A small image embedding model, trained from scratch: patch size [4, 4], held-out accuracy 100%.
Rows from block 5, named by matrix and row number. Rows with one number belong to one neuron. Each number is 200 + 40 x the weight over its row's rms, rounded and kept within 0 to 999. All counts start at 0. After the name is the row's rms in percent of the matrix's.
# gate: MLP gate (model.blocks.5.mlp.gate.weight, 384x192), inputs 128-191
# fc1: MLP up (model.blocks.5.mlp.fc1.weight, 384x192), inputs 128-191
# fc2: MLP down (model.blocks.5.mlp.fc2.weight, 192x384, transposed), outputs 128-191
gate.238,119,202,164,232,254,197,222,174,215,159,183,208,333,198,214,214,229,235,204,229,236,185,166,212,205,192,183,200,243,173,240,266,209,259,162,244,197,179,156,206,199,205,169,235,139,226,179,188,214,230,152,198,186,194,102,250,222,249,197,157,172,222,172,222,171
fc1.238,122,202,188,234,169,228,206,183,204,233,186,183,130,244,182,194,191,242,253,180,171,252,177,247,206,198,224,228,147,177,229,226,171,170,154,81,174,217,211,145,251,170,235,170,225,158,171,173,203,128,257,150,140,233,167,234,219,207,213,252,168,160,289,185,183
fc2.238,121,210,271,200,227,208,224,192,280,287,199,190,274,242,205,176,128,187,139,184,236,225,248,239,247,165,174,223,203,167,236,128,176,211,191,207,217,205,204,266,135,261,190,164,207,208,212,206,193,177,270,294,314,202,287,229,219,198,193,142,241,193,110,213,198
gate.239,123,92,162,162,123,145,201,201,145,196,173,132,212,223,196,141,160,168,137,120,163,208,225,138,212,213,214,200,206,154,142,120,148,187,142,222,177,222,150,255,234,220,181,170,167,197,198,97,198,122,196,181,176,181,221,238,150,196,226,181,140,146,112,263,234
fc1.239,126,193,167,196,164,165,256,240,197,220,178,246,193,234,228,179,241,251,218,252,198,170,125,147,196,124,197,228,204,120,185,198,292,169,198,198,209,128,232,236,187,190,208,260,216,156,162,196,207,169,209,210,162,229,282,149,222,123,239,168,215,134,236,223,174
fc2.239,124,196,250,265,204,227,254,129,212,201,204,185,185,194,269,187,190,207,154,257,165,224,256,225,275,241,222,243,204,165,326,154,200,216,223,268,163,177,136,141,288,226,248,207,217,180,217,236,202,200,192,331,277,150,194,200,215,230,208,266,158,222,184,250,266
gate.240,071,174,183,202,180,163,230,163,218,192,217,225,188,203,155,179,168,175,240,163,201,228,188,126,184,291,241,270,169,234,198,228,161,242,198,159,125,123,197,184,189,244,168,143,150,186,243,280,183,169,204,219,179,165,258,204,235,240,164,202,204,234,201,180,184
fc1.240,075,135,235,200,223,184,96,235,216,188,249,197,193,237,181,282,276,235,145,161,248,175,165,211,219,216,214,175,223,171,182,163,191,127,149,265,254,166,162,208,186,202,190,197,131,211,199,220,205,181,238,192,160,163,143,214,138,162,238,163,193,230,131,179,258
fc2.240,075,199,164,206,253,220,133,104,213,203,157,211,162,234,244,172,242,194,137,191,170,198,123,176,238,271,262,159,214,190,143,231,179,123,198,229,193,221,164,191,171,160,164,190,131,198,212,197,182,276,168,143,178,189,178,247,163,261,202,274,229,207,141,146,153
gate.241,131,243,252,164,228,197,217,231,236,178,190,159,208,158,185,201,232,210,243,221,265,255,151,188,304,189,216,166,184,196,149,142,169,183,150,194,173,198,172,240,191,208,226,211,278,189,217,156,208,248,180,204,172,221,300,172,152,173,237,251,288,193,259,142,169
fc1.241,128,211,206,125,172,200,168,198,129,253,201,222,168,210,130,263,180,179,207,171,180,279,136,155,233,174,255,226,116,175,243,152,117,207,200,249,201,195,157,167,178,187,138,179,204,187,281,170,209,266,203,270,223,126,217,166,198,196,221,254,181,213,169,207,268
fc2.241,107,221,182,222,200,201,174,208,248,168,243,185,190,184,182,167,207,171,162,286,213,226,207,150,157,178,203,192,181,272,264,238,143,215,177,193,227,235,207,166,190,230,158,203,226,198,197,240,244,177,230,232,227,157,145,218,236,195,225,138,207,200,213,170,138
gate.242,107,193,180,180,187,195,172,223,198,201,226,153,154,188,136,178,277,162,276,213,201,145,233,137,227,206,207,216,180,192,197,284,194,265,248,202,155,164,176,310,261,220,223,253,318,167,172,165,199,206,227,166,165,169,198,173,214,181,170,160,98,210,221,227,254
fc1.242,105,258,142,200,211,200,253,188,149,227,159,179,245,234,174,138,155,212,161,212,275,265,211,259,183,164,185,171,237,218,228,139,223,179,165,200,172,187,231,184,195,185,206,207,166,141,318,247,194,227,202,220,224,195,178,192,170,301,104,143,291,219,143,227,193
fc2.242,110,250,186,202,232,172,184,235,201,155,238,226,153,236,200,253,187,211,247,215,225,186,182,136,240,197,183,187,201,180,197,177,220,194,143,166,193,175,186,253,193,134,201,139,100,210,224,162,271,173,166,210,240,155,222,193,241,209,166,290,264,92,159,128,210
gate.243,116,188,189,141,174,259,184,177,219,214,147,181,209,210,192,307,153,219,180,220,140,297,179,239,160,180,199,194,224,187,215,158,181,189,210,174,191,220,164,144,167,217,160,144,127,305,156,233,170,151,228,241,157,232,155,166,233,192,241,190,147,139,79,224,215
fc1.243,109,233,288,171,143,215,140,225,199,227,120,241,176,221,174,202,202,259,229,235,152,275,123,214,183,275,227,141,224,147,207,170,197,106,216,159,230,245,175,181,275,218,109,130,181,268,200,278,166,152,171,151,182,279,225,196,204,195,218,255,206,138,147,186,207
fc2.243,115,185,164,198,251,187,176,160,259,212,207,230,100,161,212,205,211,238,200,152,251,244,178,214,195,212,150,147,220,172,164,181,97,166,165,187,177,200,177,238,305,201,157,225,177,247,194,275,221,195,234,232,176,243,160,250,205,184,143,226,246,161,206,126,197
gate.244,115,261,201,167,249,119,158,185,193,194,131,196,243,121,218,209,132,184,236,178,261,194,165,250,232,204,194,150,219,189,179,180,232,186,225,228,281,212,181,203,136,171,215,216,265,222,189,232,220,89,147,202,216,159,297,219,212,238,216,222,176,219,221,259,214
fc1.244,110,205,197,223,223,159,201,249,177,206,199,154,206,221,130,166,192,186,144,146,230,205,277,202,145,174,174,258,180,203,199,209,237,242,217,225,211,211,267,177,145,226,174,215,262,162,321,236,166,209,103,239,220,176,251,181,252,221,232,208,184,261,248,249,234
fc2.244,109,192,209,194,222,249,213,161,176,176,220,130,240,193,179,113,197,176,217,208,203,155,257,234,166,211,191,233,163,265,196,174,155,227,260,221,129,199,232,166,135,199,233,196,175,150,247,130,174,131,229,228,197,194,241,238,193,148,206,129,151,235,186,133,235
gate.245,103,209,224,184,261,219,171,250,201,160,184,224,189,245,182,235,271,271,216,232,232,206,234,284,236,169,207,182,203,175,227,221,179,150,171,103,227,190,149,246,255,212,163,213,254,239,199,141,141,249,127,198,229,253,300,199,169,182,237,182,266,229,215,210,200
fc1.245,107,216,164,174,229,213,199,181,251,213,243,180,224,226,245,148,164,231,165,182,194,189,147,259,203,251,173,130,222,180,213,190,155,155,165,181,245,191,153,201,197,225,217,217,242,173,157,188,179,220,162,202,299,176,284,216,253,213,236,141,247,294,164,226,185
fc2.245,097,206,239,223,221,190,164,121,221,189,229,187,201,215,189,123,137,206,241,197,225,245,191,240,324,192,193,205,177,195,179,89,232,181,224,213,108,130,163,218,233,258,225,198,205,185,232,117,246,186,201,186,218,243,140,184,211,130,195,281,172,184,156,228,170
gate.246,118,303,222,205,159,171,212,224,236,185,244,170,195,207,225,165,327,207,208,160,145,145,231,206,293,192,206,188,253,273,186,215,226,216,154,201,231,169,167,203,221,163,202,227,261,176,151,257,197,240,232,223,285,270,236,229,154,227,198,190,297,115,197,188,198
fc1.246,123,209,284,148,187,185,261,142,229,245,142,149,181,195,202,273,195,206,263,202,237,256,246,235,193,188,197,195,198,181,269,209,188,132,201,194,119,246,189,229,207,177,215,192,192,174,222,220,200,162,174,189,198,242,248,195,200,140,260,218,182,243,207,161,257
fc2.246,114,164,175,199,177,166,191,187,199,174,216,223,217,209,143,147,279,217,195,221,194,160,113,248,262,235,201,128,253,189,169,193,269,235,155,193,253,185,244,298,236,230,209,225,156,174,195,176,199,248,166,125,244,240,200,129,179,218,218,187,272,123,228,224,160
gate.247,080,233,220,236,275,172,258,236,200,206,144,144,209,221,262,279,229,150,197,250,203,242,150,265,195,209,222,194,185,156,187,172,236,211,241,192,170,177,158,161,166,188,196,186,154,281,164,181,229,215,222,248,232,255,150,245,258,181,224,202,243,237,225,125,162
fc1.247,079,164,201,226,209,275,215,125,164,200,152,188,200,164,166,239,188,211,188,211,161,270,162,238,218,215,193,201,224,202,173,254,225,189,233,233,185,256,191,181,241,218,254,195,125,224,160,212,215,248,240,238,81,285,208,193,175,232,186,151,169,254,127,253,213
fc2.247,071,216,156,181,196,203,235,159,202,179,191,229,175,179,182,227,192,233,254,179,180,208,151,264,200,185,293,169,217,234,196,158,173,214,272,180,137,195,160,218,247,162,201,172,189,192,193,202,150,227,226,178,137,257,192,176,192,110,180,282,178,205,166,207,203
gate.248,071,247,187,225,190,179,178,210,132,213,161,240,167,131,173,207,169,262,163,183,133,164,233,185,193,265,153,185,240,155,186,173,228,123,107,241,193,239,240,188,195,163,153,192,190,230,163,187,198,150,158,243,186,172,218,186,190,173,203,157,168,176,140,208,207
fc1.248,077,266,210,216,158,169,184,202,213,189,180,251,245,242,192,145,233,240,188,172,143,131,180,205,198,203,226,243,203,206,216,171,233,188,191,254,240,263,188,167,220,235,106,215,224,205,214,152,148,155,191,177,192,184,219,174,250,188,188,210,163,257,216,181,207
fc2.248,074,207,190,187,133,216,217,197,110,168,196,169,124,195,209,224,190,202,198,185,176,160,202,189,211,159,153,247,241,109,118,236,131,180,243,176,247,156,163,227,211,159,216,170,233,170,198,208,213,229,276,197,172,191,222,242,198,151,197,162,153,221,250,200,310
gate.249,084,177,226,215,209,198,200,242,184,155,239,123,166,141,318,193,174,251,159,170,234,245,218,185,246,232,198,199,150,228,203,187,228,252,167,236,176,165,125,183,271,221,274,226,113,216,161,202,163,272,229,277,172,113,147,246,212,239,215,215,195,262,182,154,184
fc1.249,085,204,222,184,240,170,194,184,220,245,231,179,186,148,206,201,218,239,174,190,212,278,242,165,226,231,259,190,250,233,178,147,237,172,290,148,141,192,184,189,181,157,144,182,226,187,276,177,222,198,203,311,227,262,287,207,163,238,179,199,203,225,172,209,233
fc2.249,091,133,190,204,218,194,211,213,229,220,250,211,202,179,191,162,232,201,246,241,140,270,168,190,201,205,187,189,271,162,197,150,155,188,255,160,202,238,157,251,237,153,182,243,164,215,205,172,175,199,127,214,102,218,204,183,185,153,181,170,156,206,180,220,112
gate.250,084,192,287,220,208,253,248,131,183,191,194,192,206,225,220,190,199,207,192,232,264,240,213,186,151,239,275,225,227,264,200,223,244,178,240,159,223,280,171,166,218,223,222,199,206,166,170,178,268,208,181,271,203,242,147,147,173,139,113,258,169,221,217,201,210
fc1.250,085,181,158,200,212,192,240,209,129,214,207,283,186,219,246,123,123,241,144,112,207,187,290,229,154,225,203,186,236,222,134,283,228,230,183,224,185,97,201,239,172,202,196,191,196,275,252,263,131,183,201,179,189,249,152,227,202,220,187,150,283,212,154,147,191
fc2.250,081,177,189,250,164,239,180,181,229,223,203,191,289,180,149,264,102,253,182,240,246,269,229,201,186,261,237,206,218,241,229,123,196,272,153,229,226,229,248,196,213,148,267,237,223,147,168,218,235,202,150,259,140,256,141,217,223,183,187,253,144,162,231,236,171
gate.251,118,240,199,165,204,211,247,211,207,206,194,149,199,147,230,203,211,206,274,189,271,203,174,192,257,238,236,240,252,236,167,263,236,200,251,160,188,146,231,179,213,200,183,284,179,238,229,279,186,185,139,163,240,128,243,127,229,172,177,157,162,168,188,204,213
fc1.251,118,96,156,218,146,282,223,181,218,178,214,152,297,214,194,178,147,198,191,236,219,147,247,182,130,196,173,266,216,177,218,300,199,190,224,215,264,161,176,280,143,229,214,155,220,180,245,197,172,288,216,243,175,171,103,259,182,221,155,240,180,181,180,194,207
fc2.251,108,192,221,212,271,226,224,181,159,238,199,136,184,136,223,200,196,195,183,178,146,146,134,247,213,156,186,256,237,174,239,280,151,247,147,196,165,213,197,196,262,209,188,201,177,280,257,241,158,142,150,288,221,151,166,151,255,175,187,231,135,192,214,185,159
gate.252,075,203,213,232,240,147,230,231,183,266,141,194,198,180,152,268,250,218,269,182,200,282,174,127,271,163,199,155,242,141,222,216,184,186,157,231,185,194,175,167,212,177,243,168,201,220,199,258,153,168,168,223,182,216,140,216,214,174,191,163,143,172,218,192,215
fc1.252,072,242,149,122,171,257,141,208,181,211,193,188,174,164,176,132,188,274,265,173,237,217,146,238,264,185,206,189,210,134,214,210,138,163,162,194,150,178,165,123,229,177,194,188,131,230,188,182,206,184,181,211,215,155,158,149,230,168,178,163,186,141,187,243,181
fc2.252,076,178,204,212,178,174,147,178,192,230,177,265,200,150,307,160,135,185,192,186,226,197,221,208,183,178,204,241,181,230,230,171,225,188,230,182,135,208,216,232,97,132,181,206,191,167,208,133,184,194,197,177,164,220,199,229,189,215,232,201,214,140,157,176,199
gate.253,071,209,200,189,213,203,186,188,226,226,194,213,209,199,238,193,304,153,152,187,154,236,163,172,264,271,214,224,217,192,221,175,201,201,195,159,150,207,237,251,143,218,254,265,196,206,286,180,211,211,178,206,163,254,243,169,261,218,188,245,287,181,162,169,195
fc1.253,076,151,225,190,180,245,206,166,282,145,186,217,244,188,286,250,234,210,148,163,251,255,190,168,250,258,207,202,135,214,189,187,150,157,181,169,156,218,135,215,228,245,225,240,181,140,183,221,166,175,161,204,225,179,132,193,261,181,194,157,145,179,155,140,199
fc2.253,069,129,196,205,200,249,278,209,188,213,181,118,225,218,239,231,138,206,208,146,258,120,146,224,177,173,212,219,190,232,143,171,261,182,256,188,212,247,279,225,179,185,189,211,149,193,217,316,196,164,187,159,151,251,224,165,135,278,246,283,245,215,180,214,259